config.toml
image_size = 24
targets = ["winding"]
norm = "layernorm"
mlp_ratio = 3
lr_schedule = "wsd"
Rows from block 2 of a small image classifier, named by matrix and row number. Rows with one number belong to one neuron. Each number is 200 + 20 x the weight over its row's rms, rounded and kept within 0 to 999. All counts start at 0. After the name is the row's rms in percent of the matrix's.
After each neuron's rows are labels from the 100 images, of 14976, where the neuron reaches its largest size: "strongest on" is what is common among them. Only what is clearly more common there than usual is listed. The data: simulated telescope pictures of galaxies.
# gate: MLP gate (model.blocks.2.mlp.gate.weight, 384x128), inputs 0-42
# fc1: MLP up (model.blocks.2.mlp.fc1.weight, 384x128), inputs 0-42
# fc2: MLP down (model.blocks.2.mlp.fc2.weight, 128x384, transposed), outputs 0-42

gate.30,143,202,166,203,222,197,157,203,224,185,210,203,193,181,197,229,182,167,204,190,231,232,169,171,206,196,197,211,223,230,212,198,188,161,240,181,203,187,210,171,222,210,189,180
fc1.30,157,205,238,195,189,238,211,193,185,211,184,183,199,213,217,185,194,223,206,228,188,165,207,204,205,212,220,207,187,164,170,190,208,227,184,214,188,188,181,217,193,194,186,213
fc2.30,146,200,193,211,193,195,218,147,188,225,172,197,213,225,206,198,208,195,189,199,185,174,182,198,216,218,230,242,199,173,184,181,205,220,214,206,190,182,210,192,206,218,240,209
strongest on: many stars; winding: anticlockwise outward; barred spiral; merging pair

gate.50,086,188,189,193,213,236,214,212,187,170,187,199,183,207,155,189,164,196,200,234,196,246,160,183,192,199,202,202,215,212,196,173,212,205,195,197,210,178,155,197,209,195,211,199
fc1.50,081,237,217,199,188,191,210,218,216,199,225,188,215,214,202,216,216,233,178,160,209,180,227,199,193,184,180,182,197,157,186,178,159,186,184,180,223,203,214,237,190,198,195,190
fc2.50,089,198,182,154,224,223,191,223,220,157,189,183,200,191,192,145,196,182,224,228,223,201,197,194,189,225,186,200,188,218,214,224,263,213,218,193,215,208,171,170,242,185,219,217
strongest on: irregular

gate.5,088,221,199,170,180,206,217,198,222,186,160,174,250,223,211,179,174,155,199,203,210,208,179,212,186,186,210,195,212,199,190,197,138,157,212,187,209,185,227,208,171,201,213,195
fc1.5,087,255,194,201,178,195,187,175,192,187,206,184,187,200,193,223,222,219,182,209,229,192,188,204,210,235,205,216,212,196,207,170,182,134,180,197,185,199,197,212,212,246,241,189
fc2.5,084,205,184,184,192,177,185,196,192,176,188,157,221,193,186,183,206,213,226,191,213,172,196,185,227,157,187,159,173,232,206,200,238,183,200,192,189,228,204,187,193,184,190,199
strongest on: irregular

gate.46,076,202,222,231,188,211,236,193,200,236,217,207,195,245,212,230,235,212,196,165,244,178,181,204,192,178,219,201,195,183,195,221,202,215,199,211,211,202,164,197,193,192,209,224
fc1.46,070,195,184,167,190,157,184,203,230,202,218,193,183,184,155,211,198,160,202,252,184,187,220,211,200,210,173,197,201,161,208,209,180,203,203,193,174,148,189,188,190,182,172,188
fc2.46,081,181,183,164,180,198,174,214,251,209,202,217,172,217,204,201,203,165,189,232,220,219,202,172,188,175,209,182,190,205,184,236,218,212,183,180,201,181,190,170,198,193,218,202
strongest on: ring galaxy

gate.9,063,169,180,196,211,195,206,214,207,206,240,185,153,210,176,188,189,201,196,156,160,173,230,190,198,228,223,206,155,206,223,235,225,174,180,183,218,198,179,198,200,184,258,214
fc1.9,071,201,189,175,183,165,224,175,186,193,184,219,243,212,206,246,212,207,193,228,209,233,172,175,208,194,192,192,224,184,189,206,168,203,176,198,164,207,228,186,225,207,168,195
fc2.9,062,241,167,182,209,219,175,227,205,242,192,186,184,188,187,201,165,214,208,213,169,174,231,205,233,220,200,165,206,196,202,209,218,214,192,209,224,179,216,179,210,206,230,220
strongest on: winding: anticlockwise outward; tilted; barred spiral; two-armed spiral

gate.65,119,181,198,234,234,189,182,218,177,202,211,201,191,212,197,189,195,200,185,217,167,201,179,226,211,208,214,208,186,164,195,194,214,201,205,207,205,199,212,191,200,189,206,196
fc1.65,117,211,178,174,169,229,210,185,227,200,200,171,195,195,206,214,213,187,190,186,192,201,228,194,179,178,199,168,188,222,214,198,196,200,169,204,187,209,167,193,203,210,204,214
fc2.65,114,203,207,242,217,226,204,233,171,219,211,235,213,224,219,213,243,220,181,218,200,198,222,186,195,200,199,219,237,181,192,172,196,193,191,225,218,223,189,210,211,222,197,210
strongest on: winding: clockwise outward; many-armed spiral; merging pair

gate.58,070,233,215,206,210,197,200,193,179,203,198,186,195,226,153,206,206,189,200,182,216,201,224,226,205,165,183,192,221,194,205,185,210,229,182,247,196,206,236,214,164,210,180,206
fc1.58,085,213,234,235,183,212,203,185,202,207,221,201,188,171,200,231,210,204,173,211,222,178,195,213,176,174,223,183,178,229,181,236,172,178,188,203,212,190,191,177,172,210,233,196
fc2.58,084,236,213,189,209,190,147,190,206,185,184,197,202,169,208,197,224,209,184,199,215,218,183,168,166,208,210,201,197,179,190,178,196,216,199,169,192,228,232,206,233,195,199,205
strongest on: ring galaxy; irregular

gate.116,098,202,199,216,191,183,226,198,219,234,214,147,190,212,202,225,185,211,184,212,220,205,172,225,186,235,163,185,208,193,204,185,236,201,200,159,177,233,222,213,202,176,211,202
fc1.116,097,172,208,231,200,207,221,222,230,231,188,175,204,215,181,236,198,193,184,196,238,209,161,217,194,232,189,171,195,189,184,201,218,195,218,190,197,223,212,181,198,214,226,186
fc2.116,103,219,191,180,206,208,172,150,202,193,232,186,250,208,202,158,199,217,211,173,221,197,216,163,205,188,209,203,206,196,225,201,187,181,235,181,188,195,162,215,159,195,192,195
strongest on: irregular

gate.280,103,163,219,205,195,197,204,187,193,216,197,170,188,174,212,174,188,206,212,187,199,223,228,171,240,179,198,225,220,153,168,220,195,206,213,203,183,209,186,207,221,218,193,200
fc1.280,120,188,206,224,199,203,185,203,181,226,231,194,206,169,193,177,191,194,207,200,185,209,202,182,216,162,188,236,186,162,183,189,210,191,208,200,198,213,221,189,201,208,165,199
fc2.280,109,174,190,205,227,239,208,233,195,183,180,226,200,169,202,181,196,193,228,185,168,219,211,182,183,174,179,212,221,198,198,168,197,233,214,188,201,218,214,197,175,220,202,191
strongest on: winding: anticlockwise outward; tilted; ring galaxy

gate.368,083,208,178,229,194,196,204,196,161,187,193,201,222,195,160,179,185,211,185,224,206,199,177,185,200,190,201,200,199,186,190,202,186,238,198,224,231,233,189,224,195,256,190,155
fc1.368,089,209,246,171,228,222,174,180,169,149,224,207,194,191,221,217,189,196,190,184,190,186,183,211,178,199,220,222,194,164,203,176,195,189,194,196,174,215,180,235,207,226,180,210
fc2.368,074,189,143,194,230,194,199,204,204,241,189,177,215,189,179,162,181,255,199,217,183,178,201,198,206,202,186,208,195,204,236,202,201,177,192,177,210,182,195,194,184,199,186,191
strongest on: ring galaxy

gate.67,087,196,200,179,179,182,200,182,222,218,164,230,190,203,196,229,189,172,160,178,219,207,204,175,203,248,194,157,210,215,173,183,182,213,187,188,215,202,198,192,173,166,219,209
fc1.67,088,185,164,158,173,206,218,213,197,237,188,223,187,200,204,181,208,231,205,220,212,216,251,188,192,205,178,202,212,215,203,218,190,252,195,199,220,186,201,173,206,190,178,186
fc2.67,091,194,177,197,234,182,180,188,217,232,174,202,192,190,183,194,226,230,200,193,204,200,187,205,188,185,202,177,214,161,178,177,222,222,197,196,199,165,227,207,221,159,190,222
strongest on: irregular

gate.86,129,187,206,213,194,193,181,180,172,179,216,205,207,216,209,182,164,193,197,181,167,220,181,220,210,168,183,195,209,180,171,247,193,211,213,202,186,205,178,195,188,171,198,199
fc1.86,137,201,204,221,193,203,204,199,234,173,200,216,173,203,212,198,164,196,205,168,185,186,201,243,215,191,191,199,207,207,193,213,183,236,190,192,193,203,147,176,206,182,204,209
fc2.86,129,182,201,182,207,199,181,216,198,210,212,188,179,227,215,213,198,199,220,200,203,214,222,151,183,187,227,199,196,160,185,206,205,185,190,170,176,241,178,205,213,231,195,205
strongest on: many stars; irregular

gate.296,147,198,194,208,188,237,197,232,224,188,213,224,186,191,217,247,231,182,189,238,196,212,228,192,226,200,215,179,192,195,160,133,175,167,220,222,199,215,195,175,196,196,191,192
fc1.296,137,186,196,204,205,173,173,168,177,205,202,183,216,196,198,185,176,218,182,190,209,198,190,195,209,190,174,213,244,199,203,233,209,214,185,171,169,174,195,180,213,165,187,201
fc2.296,123,215,187,204,221,203,192,239,209,254,205,187,172,210,211,182,180,211,188,184,219,227,194,223,200,179,219,184,177,230,192,181,174,255,208,203,228,177,176,199,180,203,216,196
strongest on: winding: anticlockwise outward; many-armed spiral; tilted

gate.363,125,237,149,201,211,211,234,206,214,197,220,175,166,217,243,198,157,194,161,210,194,202,218,175,227,191,219,169,198,186,192,192,203,195,216,233,181,209,187,197,203,200,172,202
fc1.363,129,177,222,228,168,183,150,214,212,209,180,201,217,182,154,197,234,218,219,228,235,189,209,232,181,210,182,195,183,201,216,188,196,230,201,181,194,185,200,199,185,206,229,223
fc2.363,117,213,208,228,176,215,201,207,208,227,194,192,198,197,189,188,184,197,161,190,191,187,216,212,199,201,203,221,219,206,229,200,195,174,238,186,201,210,185,209,206,244,218,213
strongest on: winding: anticlockwise outward; small; merging pair; two-armed spiral

gate.111,103,216,181,195,195,186,186,220,212,226,217,183,190,169,216,191,210,176,202,219,217,188,220,231,193,206,222,152,187,214,189,211,240,187,179,222,205,184,238,199,200,196,188,219
fc1.111,111,220,199,196,199,211,208,212,203,240,217,194,227,195,186,193,226,167,194,212,200,195,206,204,194,218,223,124,184,215,182,231,226,193,202,237,222,206,236,193,194,211,209,218
fc2.111,112,199,211,234,231,185,226,254,235,189,163,214,179,222,188,219,228,224,188,188,206,193,188,189,213,189,179,198,190,198,189,211,180,195,221,176,192,201,221,210,204,170,212,187
strongest on: irregular

gate.96,113,212,213,215,241,200,223,171,187,210,195,192,192,205,207,216,195,164,175,203,141,201,194,219,183,219,221,195,197,211,196,190,185,180,210,177,233,177,221,205,202,226,192,207
fc1.96,107,181,211,169,185,200,201,215,136,212,199,209,210,205,210,242,206,198,205,211,222,216,172,217,221,198,202,220,174,203,203,170,193,203,196,229,182,204,192,183,204,179,218,223
fc2.96,102,189,243,204,201,208,202,194,206,190,179,202,204,217,190,205,181,178,175,246,206,185,242,189,204,231,172,209,177,203,186,229,155,197,226,208,227,221,188,184,209,214,208,191
strongest on: ring galaxy

gate.71,088,195,158,190,226,198,190,227,222,200,207,234,184,240,194,200,199,189,195,203,174,165,199,206,180,209,250,215,218,201,218,194,219,171,183,212,206,198,178,212,241,206,225,184
fc1.71,088,188,210,199,195,202,176,159,212,201,174,164,213,164,211,203,191,200,170,186,225,226,184,210,216,218,179,212,211,198,195,198,209,187,219,231,162,194,219,204,176,183,179,174
fc2.71,091,222,161,195,206,197,199,159,197,206,204,231,182,211,256,239,230,179,207,198,182,198,214,177,191,211,167,178,153,201,166,216,205,220,185,184,180,192,197,213,175,179,202,184
strongest on: ring galaxy; irregular

gate.376,114,184,195,196,209,206,192,242,218,201,186,188,197,202,194,218,203,192,181,248,214,145,200,200,179,203,209,196,170,213,239,200,217,233,189,212,206,170,231,207,205,243,168,214
fc1.376,121,230,172,198,204,201,211,139,187,220,199,216,199,185,224,169,209,182,224,161,196,233,210,194,211,189,209,157,231,178,170,178,197,183,209,203,193,233,150,164,192,161,195,183
fc2.376,119,179,200,197,231,221,210,210,230,175,191,198,205,181,203,167,188,182,155,203,205,210,216,207,184,185,178,201,187,184,226,188,193,212,215,181,202,192,200,176,215,212,207,207
strongest on: merging pair; winding: clockwise outward

gate.54,067,199,188,198,165,215,174,201,214,195,177,244,212,184,206,179,205,154,189,193,213,178,182,212,203,204,185,185,204,226,200,222,205,224,185,211,175,190,226,201,206,192,192,193
fc1.54,077,212,195,208,226,195,225,209,175,210,215,160,205,208,181,208,201,241,196,192,205,238,218,203,168,185,233,197,180,182,232,196,192,189,211,208,211,209,173,192,209,183,182,213
fc2.54,063,212,190,195,198,199,192,201,236,203,194,226,167,195,191,215,196,204,197,233,218,190,190,210,170,229,181,205,175,180,188,222,211,199,190,181,196,203,192,253,200,209,178,201
strongest on: ring galaxy; irregular

gate.40,070,216,187,220,205,182,209,184,185,218,210,175,202,197,192,208,184,227,214,151,210,170,189,230,201,183,181,191,214,177,208,242,188,196,197,234,198,221,228,222,209,198,199,228
fc1.40,063,200,194,230,198,217,185,197,172,167,189,193,225,197,161,199,153,188,172,144,194,190,189,210,183,177,214,195,183,200,197,199,202,229,222,192,196,186,219,199,198,173,213,189
fc2.40,063,149,163,207,164,231,184,234,197,161,208,218,186,179,182,187,182,221,221,211,179,175,193,211,210,189,206,187,200,206,202,191,216,183,167,165,188,212,206,224,218,220,168,174
strongest on: ring galaxy; merging pair

gate.298,069,169,182,199,226,218,199,202,208,200,234,209,170,233,182,193,209,195,214,199,188,213,242,212,205,206,243,199,199,200,208,227,203,182,202,210,195,208,195,214,188,224,210,194
fc1.298,074,233,180,191,199,199,211,230,169,196,193,212,160,212,194,207,231,174,207,223,183,196,183,194,196,215,234,199,214,173,195,216,198,184,201,224,172,191,206,199,198,204,250,204
fc2.298,062,186,219,210,199,220,188,221,192,216,192,214,197,210,209,211,219,192,162,208,178,174,184,204,189,214,171,210,224,227,173,207,203,161,194,207,195,205,181,207,212,201,207,239
strongest on: irregular

gate.310,077,184,183,174,189,184,199,194,203,193,228,158,189,218,243,213,225,193,188,185,173,214,205,227,197,207,235,201,214,185,221,228,217,215,224,187,187,198,226,184,209,193,220,208
fc1.310,086,202,233,192,212,189,196,178,222,192,195,178,180,195,211,209,202,197,193,190,164,209,159,199,215,191,161,195,204,175,188,190,195,184,173,177,195,222,230,201,214,187,189,181
fc2.310,081,188,212,209,203,236,196,221,205,207,192,215,179,173,221,205,185,195,218,225,207,211,178,160,221,162,248,191,260,222,202,185,194,171,203,203,179,225,184,222,195,208,196,201
strongest on: winding: anticlockwise outward; tilted; many-armed spiral; barred spiral

gate.115,111,211,197,238,167,210,205,174,196,207,222,194,189,192,171,200,212,158,185,233,195,224,243,224,192,210,190,197,209,181,241,213,231,212,204,226,213,185,199,165,196,196,212,199
fc1.115,095,187,179,228,197,179,185,204,167,188,197,193,178,189,224,215,170,217,193,221,184,227,220,218,207,204,187,201,200,162,248,234,242,210,212,203,177,214,183,182,183,224,223,212
fc2.115,104,199,212,199,220,194,179,168,185,199,195,171,204,184,197,216,195,179,176,238,233,207,217,204,202,231,202,190,195,231,177,206,207,216,207,168,258,263,180,190,196,212,189,187
strongest on: merging pair; winding: clockwise outward

gate.278,093,167,189,226,216,198,186,200,169,212,216,199,214,225,196,236,208,215,180,164,239,212,208,173,181,204,209,176,249,233,211,207,203,204,178,204,226,200,231,217,191,190,210,216
fc1.278,084,219,209,195,200,203,198,202,229,193,191,216,188,186,194,169,185,179,218,206,168,211,177,220,208,203,173,219,175,170,153,215,212,200,216,188,210,190,172,189,189,190,216,168
fc2.278,082,231,176,200,172,209,198,211,169,175,207,196,213,202,202,192,189,163,241,227,210,204,220,143,224,205,192,184,205,199,206,203,177,196,242,182,201,217,192,177,208,208,210,209
strongest on: ring galaxy

gate.56,094,210,239,182,225,170,184,194,213,188,200,211,179,205,231,199,219,203,215,217,208,218,161,185,190,207,166,195,187,192,197,196,205,177,229,187,221,206,193,196,204,237,212,204
fc1.56,093,207,197,228,163,187,200,223,212,200,204,201,242,200,209,173,189,180,227,212,218,212,182,163,218,207,251,183,199,191,187,183,180,230,233,205,179,183,183,197,160,176,195,210
fc2.56,100,171,182,205,184,196,191,189,205,206,214,192,185,201,214,196,191,240,219,183,217,188,182,197,227,198,163,182,185,207,212,195,234,210,207,158,208,185,149,226,197,189,207,180
strongest on: irregular

gate.279,099,163,188,218,210,200,190,188,191,192,180,160,211,166,179,224,225,207,210,230,216,200,176,240,185,221,179,194,188,219,214,139,176,172,196,179,198,212,208,218,203,182,215,232
fc1.279,104,205,195,177,213,185,210,194,201,192,216,180,182,199,215,173,205,204,237,160,190,207,217,180,206,194,172,197,221,196,229,206,195,229,201,151,172,220,210,206,213,207,179,191
fc2.279,106,180,220,220,194,227,196,231,212,227,184,220,191,183,167,249,206,215,189,229,198,226,209,202,213,171,251,223,217,206,198,164,209,213,201,190,199,163,205,213,208,226,224,192
strongest on: winding: anticlockwise outward; barred spiral

gate.14,094,198,216,187,205,202,214,211,191,190,206,246,191,187,183,176,188,191,204,233,196,162,201,226,173,208,214,168,220,211,212,229,188,229,172,194,235,182,223,183,202,210,187,241
fc1.14,107,203,228,229,194,168,209,199,210,168,156,205,192,187,229,235,218,202,167,219,187,205,199,197,212,208,202,189,171,174,215,183,227,237,166,189,207,190,188,218,204,186,185,225
fc2.14,107,188,170,204,224,182,244,207,178,191,192,229,206,213,218,191,203,226,198,166,203,223,212,207,196,226,215,177,202,190,197,172,180,211,186,192,173,220,218,176,192,166,205,220
strongest on: irregular

gate.284,172,204,156,198,193,176,206,200,239,216,176,196,188,201,172,208,197,184,169,190,196,137,179,206,177,230,218,203,180,182,194,198,211,173,213,196,184,186,179,198,185,180,201,223
fc1.284,164,202,163,202,186,226,218,199,222,216,205,181,198,217,213,236,192,202,197,235,224,215,196,180,190,182,193,194,235,177,215,243,200,257,190,239,202,194,254,173,205,205,187,198
fc2.284,134,192,219,201,193,181,197,217,245,255,223,214,204,187,178,173,239,183,166,208,215,238,213,204,241,207,174,196,200,174,180,202,222,238,187,177,188,198,196,225,209,182,186,201
strongest on: winding: anticlockwise outward; tilted; two-armed spiral; barred spiral

gate.34,112,210,224,197,200,176,223,190,179,200,196,225,166,200,173,192,212,209,210,220,184,243,166,225,193,179,182,209,174,190,212,230,203,221,187,192,196,182,215,209,194,213,191,182
fc1.34,113,175,196,204,224,240,183,201,242,200,203,183,233,189,202,197,163,181,192,230,219,179,233,194,199,249,212,181,228,193,179,192,178,185,200,197,198,193,172,175,201,198,204,205
fc2.34,126,219,217,163,175,190,209,180,202,159,208,217,181,172,212,214,214,192,189,173,202,225,173,191,186,215,213,151,188,188,184,215,221,193,196,217,237,202,193,243,199,198,210,229
strongest on: winding: clockwise outward; many-armed spiral; barred spiral

gate.3,070,190,231,209,212,184,194,198,222,202,202,197,216,188,202,161,187,184,209,183,207,198,186,147,206,191,194,193,180,221,179,164,219,203,195,179,169,228,238,193,200,182,230,170
fc1.3,075,209,228,177,197,183,251,197,198,208,170,181,232,200,181,214,217,211,197,199,207,210,239,229,202,197,187,180,188,207,202,192,200,212,201,176,212,196,190,233,206,260,191,243
fc2.3,070,187,196,209,241,205,245,219,165,193,194,208,176,175,184,185,217,206,196,196,195,219,210,191,178,172,186,174,182,195,179,186,195,195,212,195,196,169,208,195,189,186,201,217
strongest on: winding: anticlockwise outward; many-armed spiral; barred spiral

gate.297,141,189,203,192,233,188,234,219,208,218,183,158,244,191,221,187,183,238,174,190,209,248,215,216,209,200,210,180,187,188,185,217,202,192,150,210,179,222,158,189,172,204,187,217
fc1.297,149,176,176,188,211,232,181,181,213,195,213,224,207,188,204,187,172,202,184,192,168,187,215,215,204,210,212,245,210,182,215,190,187,219,190,206,195,160,193,192,224,197,172,178
fc2.297,138,183,202,203,200,217,242,189,211,162,204,201,174,231,216,194,166,192,185,209,205,223,225,179,183,203,224,209,275,156,195,230,207,205,198,185,197,206,197,209,231,211,221,212
strongest on: ring galaxy; tilted